A small segmentation model, trained from scratch.
Model: norm groupnorm, activation relu, widths [64, 128, 192].
Training: 34200 steps, batches of 128, held-out accuracy 98%.
Rows from block 3 of a small segmentation model, named by matrix and row number. Each number is 128 + 32 x the weight over its row's rms, rounded and kept within 0 to 255. All counts start at 0.
After each channel's rows are labels from the 100 images, of 14976, where the channel reaches its highest value: "strongest on" is what is common among them. Only what is clearly more common there than usual is listed. The data: simulated telescope pictures of galaxies.
# conv: 3x3 conv (model.mid.1.conv.weight, 192x192x3x3, each kernel summed), inputs 0-191

conv.125 [100 115 125 149 107 107  63 155  96 171 104 129 130 121 105 142 109 106 175 131 126 140 153 124 176 141 187 110 122 144 122 116 118 110 115 112 114 114 119 104 113 204 221 193 162 171 148 212 123 129 127 152 100 126 162 137 126 110 157 147  90 184  72  74  92 168 141  94 185 175 152  90 122 113 106 112 175 164 138 141 107 111 197 111 170 129 133 104 131 106 118 183 155 122 110 192 140 113 112 109 132 148 125 114 120 140 128  96  99 130 117 187 112 103 108 109 145 112 113 161 103  71 164 107 139 110  75 104 103 132 109 146 218 134 183 136 104 114 107 104 112 158 143 150 167  91  46  68  93 209 199 164 153  80 147  99 111 157 117 119 169 145 130 120 117 181 110 109 121 150 153 123 110 107 184 107 118 117 116 192  96 106 151 108 107 132 138 174 156 105 195 121]
strongest on: many-armed spiral; small; tilted; winding: anticlockwise outward

conv.181 [121 156 116 121 174 121 103 166 111  37  68  69  95 106 122 146 124 106  98 105 107  79 143  96 136 141 121 131 134 188 136 109 111 124 121 116 106  71 111 121 113 156  47 168  74 100 108 157 135 131 116 171 137 161 184 121 111 178 126 126 136 144 136 105 136 129 143  99 136 153 138 152 150 128 132 113 122  62  95  68 115 117 141 155 162 128 135  94 111 138 115 210  62 121 142 150 123 207 103 117 123 107 117 118 118 118 160 135  83 100 115 144 114  98  80 117  85 126 112  89 118  80 143 117  97  88  58 126 145  65 113  41  71 131 101  80 140 117 145 136 139 103 125 172  85  97  93  61  73 186 210  87 134 155  79 106 112 100 153 135 171 148 124 179 113 102 176 110 141  53 152 169 140 109 134 160 114 116 116 131 124 138 159 106 127 103 136 162 178 121  85 106]
strongest on: round elliptical; noisy; small

conv.28 [122  45 139 133 143 134  70  92 140 120 151 104 148 142 154 152 130 118 154 149 128 155 108 139 147  75 155 158 109 117 149 147 127  40 108 136 161  37 135 131 145 148  88 122 140 126 102 128 125 126  94 131 147 117 133 156 140 120 105 118 120 181  98 108 105 165  76 128 169  82 102 103  94 102 141 136 176  76  72  92 139 140 143 104  96 121  69 132 100  84 119 185  69 121  66 175 138  88 107 110 152 134 115 157 138 152 124 148 100 127 102 139 149 120 153 112  78 122 162 139 141  77 132 162 107  78  20 164 130 160 168 140 122 120  82 147 118 146 105 120 102 129 148 165 110  51  75 155 122 179 185 118 109 113 106 111 138 104  41 123 169 115 118 196 120 109  22  85  87  67 116 120 129 162 157 129 143 164 146 157 109 146 145 153 124  92 127 168 111 106 132 150]
strongest on: edge-on disc; bright star with spikes

conv.145 [ 92  70 101  79 136  97  93 104 107  88 129 160 175 152 100 142 102 127 174 126 125 170 135 165 145 118 165 100 107  88 101 117 103 120 116 107 113 171  98 112 101 193 187 188 136 178 183 194 111 110 160  98  87 112 145 150 127 101 153 151  59 130  43  58  88 141 111 131 145  73 160 100 106  99 101 108 190 155 142 128  98  88 167 100 153 104 132 109 143 109  98 157 181  96  90 180 131  85 140 127 110 150 117 115 128 111 105  75 139 115 119 165 111 120 126 103 141 112  96 130 125 127 118 102 110 124  99  95 101 138  97 169 199 183 196 126 105 123 104 105 132 125 114 132 109 115  39 106 112 133 115 158 135  23  81 102 102 168  89  97 152 123  87 165 100 153  89 117 145 158 196 148 105 102 169 103 137 124 120 185 132 127 130 140 131 156 137 127 133 114 184 153]
strongest on: many-armed spiral; noisy; tilted; winding: anticlockwise outward

conv.31 [144  98 144 128  61 156 205 119 143 106 132 162  92 105 107  82 115 125 154 115 111 105 108 101 121 128  93 140 129 126 138 146 134 205 148 138 145 193 121 136 127  65 121  74 135 140 155  80 144 125 133  93 134 126 134 127 145 147 127 129 159  61 143 130 183  80 100 136  81  85 119 127 131 128 148 137  92  96 142 155 141 130  69 117 109 103 141 116 115 191  98  57  88  99 177  83 124 105 141 120 127 125 133 118 122 128 128 137 135 107 137  75 142 141 122 142 111 155 112  88 159 212  46 154 170 178 155 159 159 140 158 141 114 150 125 114 145 135 142 148 150 101 132  66 103 138 159 147 141  59  14 140 104 145 100 158 134 157 148 140  50  95 108  35 121 128 150 154 201 125  82  78 153 138  84 159 149 147 144  64 141 134 132 135 130 178 113  57 134 105 112 140]
strongest on: irregular

conv.64 [101 139 116 121 100 114 119  92 107 102 134 132 151 121 106 127 114  90 192 108  86 130 114 122 164  92 123 128 132  51 118 106 134 163  75  92  64 162  90  82  87 100  80  90 108 114  65  84  93 127  88 103 131 128 173 137 134 120 128  97  87 119  53  87  96 111 138  96 102 153  91 190  96  99  88  77 134 144 104 130  77  98 147 120 167 100 128  86  98 115 110  98  84  98 123 117 111 108 113 117 118 130  76 117 103 136 120 132  88 122 133 139  77  89 102  85 105  79 101 124 116 161 107 109  82 124 179  99 105 144 109 147 135 110 176 142 104  78  97  92  80  95 108 103 124 115 117  55  92 107  92 104 114  85  98  87  88 131  99  87 117 139  90  84 105  97  83  84 129  71  95  85  84  89 140 103  90  52  93 167  90 100 173  78  99 158 110 110  56  94 132 128]
strongest on: noisy; irregular

conv.42 [134 173 148 137 156 134 112 111 104 133 133 107 108 109 103 142 101  64 112  92  83 106 142 105 159 120 144 143 110 101 109 145 120  84  72 114  82 132 105  85 103 136 140 147 115 126  96 136 104 132  79 126 154 140 144 133 138  96  98  94 155 139  76  89  78 119 139 120 129 129 113 111 107  86  71  76 141 136  70  85  79  88 162 101 158 110  84  79  77  92 124 141  93 112  69 132 140 150  87  90 124 134  84  99 109 126 127 100  60 132  95 136  74  72 105  76 100  68 129 147  77  93 116 113  82 116 180  96  64 170 118 146 113  85 130 143  70  83  86  72  90 144 118 116 125  92 122 110  86 122 142 110 122 108 107  66  76 124  79  74 179 118 105 136 122 108  55  69 126 142 156 169  77 101 188 126  81  92  91 154  90 113 138  70  86  98  85 122  87  98 121 128]
strongest on: many-armed spiral; tilted; winding: anticlockwise outward; winding: clockwise outward

conv.133 [128 115 126 147  95 110  36 124 107 148 119 144 141 128  70 131 130 124 141 122  86 118   9 121  78 150 130 141 116 101 130 135 134  73 124 143 144 120 116 123 124 121 114 111 123  67  71  78 139 101 151 135 115 143  97  89 107 107  55 159 131 119 102  96 107 140  70 120 141  52 141 100 120  85 105 135 133 125 123 124 134 131 118 134  94  82   4 124 134  72  92  68 111  93  71  86  77 100 121 125 130  54 116 131 127 138 125 138 139 147 126  64 150 120  50 147 129 146  85  91 119 112 125 145 136 122 165 154 118 141 143 193 138 125  97 109  97 140 104 122  85  70 132 102 154  21  76 132 146 110  91  98 147  99 110  86 127  97 113 101 110 120  98  48 159  76 127  90 110 128 145 149 142 108 174 178 153 155 142 153 120 121 137 142 114 112 134 123 113 108 118 117]
strongest on: irregular

conv.80 [139 138 122 105 114 125 127 133 115 111 141 138 125 108 141 137 118 136 164 130 171 135 198 114  84 116 131 137 127 133 115 123 124 160 121 111 108 163 103 121 109 102 106 108 125 153 140 109 110 103 100 146 106  88  64  90 118 136  83 120 133  74  91  97 158 115 151 131  97 150 149 155 106 141 143 110 104 141 136 145 118 101 103 103 160  88 119 106 115 182 103  46  99 102 127 117 128 124 156 113 107 158 140  94 118 113 126 114 125 101 170 119 104 145 107  92 126 122  94 102 147 136  55 116 105 137 217 129 127 114 124  88 133 100 130 134 148 108 150 135 104 117 112  71 117 172 237 114 104  34   0 176 115 125  99 146 109 118 103 149  79  84 101   6 105 125 120 134 149 129  95 113 141 136  97 153 146 108 120  94 121 107  88 107 127 134 118  51 136 108 141 115]
strongest on: many-armed spiral; irregular; winding: anticlockwise outward

conv.158 [ 85  95 137 110  79 122  89 136 111  76 142 197  95  90 140 143 144 109 175  93 131  88 122 111 103  93 135 131 142 139 155 134 111 162 100 148 103 108 151 117 146  84  90  77 137  88  88 143 137 187  65 127 174 213 129 169 204 145 129  86 117 105 115  66 124 131 117 133 122  98 140 121 134 124 133  96 127 159  79 127 107 123 146 105 139 119 139 127  98 102 156  81  89 129  98 112 115 136  93 110 126 129 122 128 117 124 162 131  82 102 147 115  91 125 121 102 109 106 111 105 110 223  79 128  78 130 142 141 122 135 142 160 104 135 172  76 122 102 121 121 124 115 143  90  81 101 134 113 108  63  40  66 118  96  55  84 111 137  53 115  87 117 139  77 136 111  35 113 101 111  75  39 116  93 107  39 107 118 102 123 122 147 143 138 114 180 144 103 121 142 129 155]
strongest on: winding: anticlockwise outward; barred spiral; many-armed spiral

conv.59 [119 135 127 162 114 155 117 106  84 128 142  75 132 129 139 140 131  71 104  94  94 174 154 133 106  70 125 159 120 125 136 128 109  55  91 114 128 110 163 108 154 114 127 117 130 138  63 172 138 142  73 113 149 114 116 126 166 110  82  98 142 154 116 124 138 140 125  91 135 138  77  86  87 127 103 123 127  70  85 121 119 138 137 102  97 149  98 116  83 111 173 141 109 159 122 125 156 128  50  85 139 178 105 120 126 155  85 117  58 136 141  57 117  71 126  89 123 106 167 154 103 173 119 143  58 103  18 126  97 110 133 109  96 127  63  78  97 115  96 107  91 186 136 129 145  71  23  91  98 118  96 120  82 103 170  80 116 139 107  93 148 135 162 163 134 119  52  42 138 111 105 112  97 134 131 115 127 125 101 183 124 135 122 128 117  56 118 126 134 115 118 137]
strongest on: many stars; edge-on disc; star cluster

conv.118 [136 114 103 139  86 125 132 104 129 116 162 117 158 149 154 121 123 138 104 125 133 124 107 150 163 110 141 134 154  95 143 150 145  46 122 144 156  60 161 127 159  53 131  72 113  98  70  88 147 163 124 147 149 158 178 148 201 142 119 119 148  65 145 145 113 111 145 116  89 120  51 163 104 115 138 153 147  96  86  64 150 149 109 109 138 160  87 154 134 102 174  67 147 166  73  56 149  84 137 138 133 124 133 131 133 137 138 127 143 149 151  76 152  98 145 127 142 130 141 168 147 121  76 154 119  87  88 163 146 178 147 163 149 119 136 173 142 143 134 142 116 156 163  90 156 113  92 150 125  81   0 141  37 121 145 113 141 112  76 123  88 112 154 100 135 113  63  84  97 120 108 118 127 120 164 117 145 146 132 141 140 157 182 157 146  65 138  77 119 137 164 168]
strongest on: star cluster; noisy

conv.48 [102 136  80 120  84  90 120  96 147 100 127 135  90  71 131 155 125 106 162  92 141 101 138  91 143 117 134 154 152  69 162 131 169  76  55 144 102 129 101 100 111 139 131 146 114 123 120 125 128 103  94 148 107 123  75 149 109  62  78  97  96 110  62  83  82 133 102  82 124 100 107 183 116 130 111  91 159 115 119 113  88  97 155  99 169 138 149 143 113  73 140 133 124 120  51 130 138 162 125  79  86 147  94  73  90 135 132  99  94 117 141 124  69  82  95  76 132  47 145 159 111 117 114 102  91  90  83 107  77 134 130  98  99 123 170 165  98  58 101  68  71 163 155 116 114 121 116 124  99 120  64 155 125 101 100  55  96 158  87 122 154 125 111  83 131 118  96  76 125 118 119 117 101 104 148 154 139  69 114 155  54 116  67  83 120  83  95 122  98 102 131 131]
strongest on: noisy; small; ring galaxy; tilted

conv.156 [100 146 155 126 123 143  80 103  86  70 154 110  76  65 114 145 153  88 145  93 133 113 113  81 154 112 136 143 144  78 153 138 146 197  85 138  88 163 118 106 122 142  55 139  65 134  74  96 112 146  53 113 137 156 147 142  72 142 140  72  99 101  77  88 111 125  98 117 113 103  92 176 177 120 126  72 167 109  97 128  88  96 171 171 148 109 134  71  74 123 133 132  67 115 129 130  96 149 107 109 118 100  90 115  92 140 167 140  60  82 108 125  83 109 111  99  93 104  80 114 101 109 108 139  68 177 118 118 117 104 159  96 116 161 148 164 126  99 140 120 119  95 117 113  84  87 105  65  69  97  98  97 111  75  78  74  98 156 126 124 156 174 110 155 123 144 137  97 134  69 161 152 117 104 138 149 111 102  99 153 105 107 126 108 105 156  89 122  73  50 122 148]
strongest on: irregular; barred spiral

conv.19 [153 134 138 120  55 133 131 102 153 109 144  66 134 139 115  69 138 146  79 133 133 122  89 136 146 123  67 150 153  81 145 131 144  99 147 149 145  76 155 151 154  53 129  76 130 118 130  62 140 138 130 111 128 147 139  81 118 151 126 136 135  64 132 142 103  75 147 140  58 136  50 173 113 139 151 151  85 132 128 130 146 152  71 117 116 159 110 154 136 117 156  71 151 157  92  46  75 106 155 130 131  70 147 129 136 120 130 128 165 130 132  38 139 143 145 148 127 152 140 151 159  63  40 152 152 128 134 154 160 149 154 149  94 114 122 116 152 142 150 159 140 141 148  50 133 142 158 154 152  78  58 134  52 141 147 156 151 115  98 149  64  85 154  69 145 120 115 141 126 113  75  72 149 138  91 120 139 141 144  72 151 156 140 149 157 118 122  57 106 138  78 144]
strongest on: bright star with spikes; star cluster

conv.11 [142 193  73 120 163  99  98 125 130 151 108 150 100 104 123 112 115 137 135 111 133 143 161  95 138 115 152 115 129 125 114 129  98 150 134  99  98 226  91 111  94 153 115 156 158 143 154 155 103 104 142 143 126  82 118 112 100 129 135 122 106  86  59 108 105 117 155  74 113 108 118  45 164 141 147  91 189 145 176 192  93  95 212 161 121  96 144 108 116 152  87 152 122  88 175 166 137 157  92 130  83 136 126  90  89 103 112 117 133 121 165  76 103 117 109  83 118 130  97 103 131  84  89 100 106 155 255  97 141 149  94 188 184 110 149 152 163 112 156 152 161  79  95  94 111 141  65 121  92  92  79 138 101  46  80 142  99 156 101 146 126 152  81 123  83 106  98 156 144 137 145 170 144 137 106 131 141 104 119 169 137 126 121 105 145 120 124  92 103 124 148 126]
strongest on: star cluster; bright star with spikes

conv.167 [100  99 114 116 102 112 137 135  78  68 183 148 113 105 122  88 160 139 119 102 132  94 120 117 123  93  92 109 154 126 151 125 144 169  86 126 125 147 170 116 164  49 128  70 174 149 122 114 104 165  79  95 171 189 168 147 163 119 122  94 141  88 102 110 138  91 190 112  76 135  66 151 132 143 150 109 140 104  95 123 119 148 158  98 123 176 133 137 133 158 195  93 129 180 108  95  85 141 126 129 113 101  99 132 123 112 124 134 101  84 139 106 107 105 136 105 108 107 180 170 110 139  58 116 107 170 246 112 117  94 123  79 118 115 130 115 136 113 140 127 178 159 145  85  81 188 114 110  94  67  45 122  68 107 133  91 111 154  99 133  87 140 146  81 159  90 105 138 193 118  74  73 112 128  81  46 123 108 112  94 109 139 120 144 119 137 140  81 135  98 108 150]
strongest on: many stars; small; edge-on disc; star cluster

conv.56 [ 72 111  92 121 125 118  97 102 100 111 144  98  98  89 118 142 101 101 120 102  89 139 120  92 161  86 129 133 107 114 134 115 122 102  80 122  77 130  80  79  81 127 108 126 130 157 110 129 113  95  85 134 105 123 122 141  88  96 108  96 104 103  67  47  95 118 121  74 109 115  89  80  75 111  97  79 185 103  91  99  80  87 162  85 119 102 110  85  86 129 106 145  89  87 112 122 137 158  99 100  96 138  81  95  99 146 116  92  85  91  84 123  83  82  96  86 101  76 132 153 101  59 129 106  82 112  53  97 104 117 108 146 130 108 119 117  90  95  99  93 109 147 119 153  86 136  65  38  85 133 120 122 110  80 120  85  84 123 119  96 150 112  94 151 115 120  87  86 167  89 108 120  79  98 156 113  88  78  86 151  89  75 121  78  85  74 108 135 112  99 125 128]
strongest on: edge-on disc; small

conv.44 [ 86 123  82 104 140  76 161 117 108 134 112  79 111 100 137 134 119 100 118  91 102 143 133 104 152 130 137 121 134 132 131 122 141  94  56 117  77  83  83  74  86 152 159 166 125 136  99 166 106 110 113 129 117 153 126 111 128  71 125 112  92 125  67  71 110 111 129  70 116 114 124 150 144  96  68  79 133 149 120 127  76  88 148 134 148 109 130  94  89  79 120 155  89  81  78 138 129 141 111 106  97 126  83  97 109 113 132  95  80 109 124 132  80  65 100  68 113  63 132 142  92 103 113  99  99  92 104  99  83 160 100 117 106 127 150 165  80  71  82  70  86 135 136 129  95 102 130  78  83 120 125 141 110  95  58  67  68 141 119  63 152 140  76 157 116 152 122  70 134 140 181 176  82  88 169 159 106  96  89 153  59 100 128  74  86  97 116 127 130  95 133 114]
strongest on: noisy; many-armed spiral; winding: clockwise outward; winding: anticlockwise outward

conv.26 [104 107 103 108 143  94  65 150 119  83  94 154 146 130 105 178 122 120 181 128 130 128 138 137 133 115 183 127 121 122 133 118  82 113 106 121 118  75 118 113 118 203 189 208 133 142 140 225 122 118 117 168 128 132 107 162  73 103 102 131  99 169  61  64  94 165 106 117 180  93 147 114 110 125 125 119 189 155 125 121 116 115 190  93 166 131 117 123 141 110 129 211 177 126  76 212 130 147 109 144 116 131 114 123 120 111 121 114 117 126 116 169 117 132 119 103 159 110 129 140 106  94 156 113  79  77 101 108 102  51 106  57 171 129 191 131 116 123 120 110 113 123 124 166  96  91  57 101 111 183 182 135 162  54  72  93 114 170 106 133 193  92 122 159 113 146 119 113 110 143 170 138 105 114 128  94 124 119 118 157 111 129  96 125 132 149 150 171 160 126 193 126]
strongest on: many-armed spiral; noisy; winding: clockwise outward; bright star with spikes

conv.46 [104 124 119 119 140 117 107 121  80 116 113 127 101  99 119 152  99  79 156  95  88 121 123  98 151 113 145 119  97 113 100 115 115  90  61  99  78 134  85  75  85 148  95 153 107 113 109 150  97 114  98 126 124 113 136 141 120  74 128 108 120 137 110 105 116 142 136 102 130 105 117 110 106  91  62  76 133 125 107 112  75  76 150 113 125  88 107  82  85 102 104 151  86  89 117 145 128 137 104  99  98 132  77  97 101 112 113  99  75 113 102 148  79  79  88  68 109  64 117 129  72  98 119  99  73 106 123  84  66 120  99 115 148 136 126 152  62  79  66  60  80 115 105 130  89  58  81  76  99 133 147  95 125 121 110  55  71 107 131  58 159 129  81 149 105 107 115  79 128 109 157 146  69  98 144 114  89  81  78 154  71  85 125  79  72 117 115 135 123  81 146 115]
strongest on: barred spiral; winding: anticlockwise outward; round elliptical

conv.60 [121 173 119 117 126  92 187 114 135  42 116  65 107 106 112 143 170 111 135 118 119 146 129 101 172 105 106 130 165  87 162 127 160 163 124 129 130  68 135 130 142 141 158 155 154 147 165 152 143 160  70 131 137 178 190 147 148 173  81  94 102 120 104  66  86 101 177 131 109 149  91 120 141 183 155 130 163 168 131 158 136 141 167 140 204 165 110 122 104  70 151 194  30 146 106 148 113 223 126 146 162 114 129 158 135 151 189 177  72  68 133 125 125 109  82 129 105 135 124 145 140  91 115 119 110  95 118 137 154  73 130  50  55 104 184 117 154 114 163 138 148 169 167 122 100 143 109 100 105 143 179 102 121 123  86 139 134 204  75 141 179 120 141 158 133 154  82 136 106 109 143 145 146 136 142 117 150 132 153 153 121 141 156 109 115 147  99 124 107 143 101 146]
strongest on: noisy; round elliptical; star cluster

conv.30 [115  82 119 132  90 117 114 110 141 147 111 191 111 103 149 102 120 104 180  94  94 113 140 105 154 106 155 122 134 146 125 105 151 189 100 104 124 209 126 120 134  73 162  76 141 150 110 137 114 129 106  68 117 132 154 117 191 116 129 111 103  71 149 143 130  76  92  96  75 142 137 110 123 115 130 120 175 143 120 145 122 132 123 117 154 138 116 128 110 203 133  66  95 127 187 124 133  79 108 103 111 134  96 103 103 122 121 110 112 137 116  79  99 119 143 103 115 106 150 151 133 168  46 116 135 146 134 127 116 211 129 186 177 143 170 108 114  88 109 102  95 127 161  72 159 173 136 132 123  44   5 137  82 155 150 102 125 195 150 142  62 112 134  61 101 165 159 106 200 132 111  95 120 109 121 128 117 103 124  95  96 106 185 112 106 174 113  61 147 117 144 136]
strongest on: star cluster; noisy

conv.52 [154 115 152 128  97 163  88 104 139 133 137  68 160 138 110 118 138 127  77 152 116 172  63 146 112 111  96 177 161  86 141 113 146  98 151 136 165 178 149 162 158 113 119 117 149 162 153 106 142 108  91  70 117 107  81  76  60 177  87 129  98 118 124  98 116 128 145 133 127 145  60 171  85 169 175 146  77 150 118 110 150 156  88 104 114 156  80 136 113 161 134 102 108 146 179 111  76 133 134 142 140  66 147 144 139 146 176 144  91 132 139 114 132 140 111 139 114 154 153 118 167  12 103 147 118 128 122 156 183  35 150  13 114 145  85 134 177 152 168 183 161 128 145 122 163 125 114  99 124 130  98 113 123 111 127 176 141 107 161 180 108 138 148  91 152 136 144 134 149 152 141 126 193 167 113 133 152 149 183 136 160 146 110 139 143  69 116 124 115 127  43 122]
strongest on: bright star with spikes; ring galaxy

conv.185 [116 179 128 118 150 122 168 159 106  27  88 132 104 109 112 157 125 105 131 102 115 107 159  95 145 135 119 145 156 177 140 121 115 167 110 127 110 105 118 130 117 163  91 165 139 103 139 163 137 144 110 181 144 179 185 164 128 182 147 130 122 182 106  71 161 156 101 105 157 125 150 108 137 147 139 119 128 127 119 123 121 129 140 133 196 130 122  92 115  83 117 215  55 119 153 169 150 202  99 113 126 139 116 128 128 110 155 142  83  80 148 176 102 108  72 118  78 128 106 100 124 174 149 132  97 104 115 133 143  57 126  45  98 139 179  91 152 117 148 145 144 122 135 186  59 101 114  55  55 200 214  86 159 149  67 111 103 142 118 131 160 127 116 162 117 105 112 112 115  70 118 119 147 121 117 134 124 118 127 146 130 143 187 108 131 185 145 168 186 126  99 122]
strongest on: round elliptical; noisy

conv.149 [131 162 118 113 170 117 148 175 139  86 100  86 110 126 118 160 127 141 111 128  98  89 110 120 108 148 128 140 134 166 135 102  98  87 131 128 138  52 136 125 138 184  99 211 130  97 129 191 142 121 136 162 133 133 142 115  78 147 148 146 155 149 123 108 126 142 145 129 150 128 146 178 164 135 142 137 106  90 155 134 137 140 149 166 133 123 159 118 140 141 121 236 109 124 156 172 111 201 145 157 148 101 127 142 135 129 164 144 132 112 129 154 135 123 137 134 135 138 128  97 128 108 159 144 153  97  57 156 149  22 135   9  76 122  81 106 136 122 134 138 123  86 126 178 106  98 130 121 136 198 226  73 147 156 108 135 128 114 199 130 197 165 130 203 142 130 210 124 138  98 195 171 131 124 128 163 126 130 126 129 123 122 101 119 119  82 153 171 185 115 109  97]
strongest on: noisy; round elliptical; many stars

conv.74 [121 179 120 122 165 113 127 175 128  48  92  81  79 100 135 135 115 132  89 110  99  48 143  91 147 161 144 141 145 181 143 115 118  94 118 126 120  65 123 120 125 176  99 202 119 123 132 193 144 139 135 197 161 163 187 117 104 147 150 148 141 153 128 102 114 149 134 113 143 134 146 140 158 131 137 132 104  84 138 114 130 135 141 156 141 122 147 104 135 165 121 239  89 119 164 172 122 173 146 127 129 111 122 126 126 114 146 132 123 101 140 148 103 104 108 103 121 118 134  99 128  82 156 138 152 126  52 150 141  40 134  20  96 114  92 135 135 119 135 134 122 111 133 180  91  84 104  82  86 206 220  88 147 168  86 114 119 115 183 129 182 156 125 185 127 132 195 122 155  85 180 176 133 120 130 142 125 111 123 122 120 129 138 113 129  97 155 164 189 114 126 103]
strongest on: round elliptical; noisy

conv.39 [144 134 162 146  67 146 104 122 137  60 187  62 162 151 132 153 146 130 133 142 125 137 142 144 128  77 138 156 148 142 150 123 138  69 135 132 148  48 153 162 149  73 168  88  94 196 141 130 156 134  79 155 161 163 114 155 126 171 125  89 148 177  94  80 148 165  77 156 151  74 121 129  68 158 171 137 102 124  71 120 142 150 105  59 126 164  69  98  77 136 165 146 138 174 143 111 140 189 144 139 144 122 143 142 139 138 177 154  65  87 133 116 106 110 131 105 117 144 152 151 136  69 129 146 113 150 129 143 166 125 152 109 121  69 114 107 178 139 164 189 159 197 151 123  67  57 135  88 111 164 118 146 133 151 132 139 114 113  98 168 140  95 147 114 135 140  48  94 102 116  82 106 163 159  92  55 145 139 142 113 167 168 127 131 167  83 103 131 102 130 111 156]
strongest on: edge-on disc; noisy; many stars

conv.165 [158 157 128  88 107 134  97 100  99 102 151 114  94 108 126 150 133 103 153 130 122 133 146 100  81  72 122 164 118  88 109 144 151  15 120 126 129  85 126 131 131 106 121 118 127  81  57  92  97 114  61  96 100 124 103 116 124 116  90  67 134 132  85  79 106 105 131  78 143 126 130 152 140 113 112 120 143 173 129  85 112 121 181 147 143 113  42 116  88  55 125 101  43 127  92 104 127 152  87 132 148 131 117 132 116 148 182 134  71 136 106  75 146  76  77 157  75 119 122 154 120  10 100 135 140 110 213 114 112 151 118  88 129 115 130 132 120 130 116 123 106  84 139  93  91  96 193 125  75 106 140 137 130 155  81 137 125 153  73 116 146 179  97 126 144 134  52 128 112 151 131 149 120 126 176 140 125 113 100 178 116 121 125 101 132  74  87 111  85 100 115 142]
strongest on: bright star with spikes; tilted

conv.93 [170 158 154 152 152 116 108 164  93 118  74 126 160 130 154 183 132  76 164 128  90 156 140 142 113  70 165 146  94 229 104 141 149 149 122 116 131  95 150 142 153 121 115 134 114 137 140 167 117 169  66 127 171 151  43 160 199 121 115 101 190 107 156 107  62  93 143 128 120  99 141 121  81 113 125 105 175 170 122 166 111 104 173  91 171 157  81 108  83 104 156 153 115 154  91 138 139 216  85 143 147 124  94 132 112 131 193 144  64 167  50 147 105  98 170 124 121 121 105 179 149  84 118 128 118 122 234 109 139 160 135 106 133  81 187 103 131 111 141 136 148 152 114 148  82 118 157 105 123 142 107 141 134 176 131 141 138 164 117 134 160 124 141 151  87 138 121 116 140 145 158 176 120 124 158 116 117 139 107 143 132 138  41 111 109 126  85 154 139 176 127 182]
strongest on: noisy; tilted; small; ring galaxy

conv.38 [167 163 174 144 143 146 116 110 134 113 125 110 148 148 144 192 155 145 123 124 144 127 113 151 146  86 127 171 166 128 148 168 175 118 155 163 171 131 180 156 172 126  86 125 113  96 105  99 154 184 103 162 185 193 137 181 172 151  96 111 189 144 149 170 138 119 100 165 134  90  88 152 136 127 149 164 166  85 135 177 164 172 196 148 164 175  78 163 125 106 190 127 120 184 134 117 146 161 121 158 159 139 147 153 153 143 123 160 129 123 133  67 175 114 109 166 160 164 170 186 157 125 108 181 117 118 148 171 152 120 178  60  99 133  97 131 131 163 129 149 117 185 164 107 103  75 145 173 174 113 151 116 118 162 129 163 156 133 123 131 180 142 157 190 155  81 119 112 102 127 138 130 150 129 168 164 165 177 154 201 166 178 107 172 162  96 130 120 101 180  98 176]
strongest on: many stars; noisy; flattened elliptical; edge-on disc

conv.78 [151 130 129 128  68 143 139  72 152 116 139 102 110 114 112  62  95 137  94 127 116  86 117 114 151 133  86 154 174  76 143 119 116  82 157 140 140  86 164 165 152  88 132 109 127 147 168 100 134 142 142 100 142 137 120 118 129 177 121 139 120  82 125 149  65  82 127 133  72 126  55  87 109 149 173 155 148  83 107 126 145 159 114 107 123 163 109 132 141 105 166  93 158 166 102  71 107  76 156 127 103 117 148 101 131  95  99  85 163 100 151  25 133 126 137 134 110 165 145 132 162  57  54 161 152 136  63 158 175 164 151 175 107 107 121 127 180 148 169 180 163 169 141  80 132 148  96 104 139 116  70 117  59  96 157 177 139 108 112 171  74 110 165 123 128  96  95 151 122  74 119 113 165 155 129 102 125 132 145 110 169 177 120 142 188  99 112  73  58 151  99 150]
strongest on: star cluster; bright star with spikes

conv.58 [ 94 137 104 134 128 115 164 106  98 125 116 141 100  86 112 146  90  84 145  85  79 132 130  86 152 100 118 117 105  98 100 105 113 125  78  93  71 134  94  76  88 115  79 114 102 113 121 100  97 122  80 110 116 113 159 155 130  98 152  98 115 123  79  85 142 140 142  90 131 122 111 134  89  88  81  73 127 103 118 136  72  83 120  93 131 101 148  76  85 122 105 113  89  96 136 109 138 128  88  90  93 145  73  84  83 104  92  89  78 109 121 127  76  80  97  80 112  69 108 123  92 179 121  99  83 119  79  87  89 140 100 142 136 148 128 132  78  79  83  79  86 117 101 108 132 106  81  49  83 134 122  95 126  79 114  88  78 102 167  79 120 109  97 124  91  95 153  85 131  67 111 104  81  84 129  93  88  71  86 128  83  90 160  67  81 121  97 119  92 107 122 104]
strongest on: irregular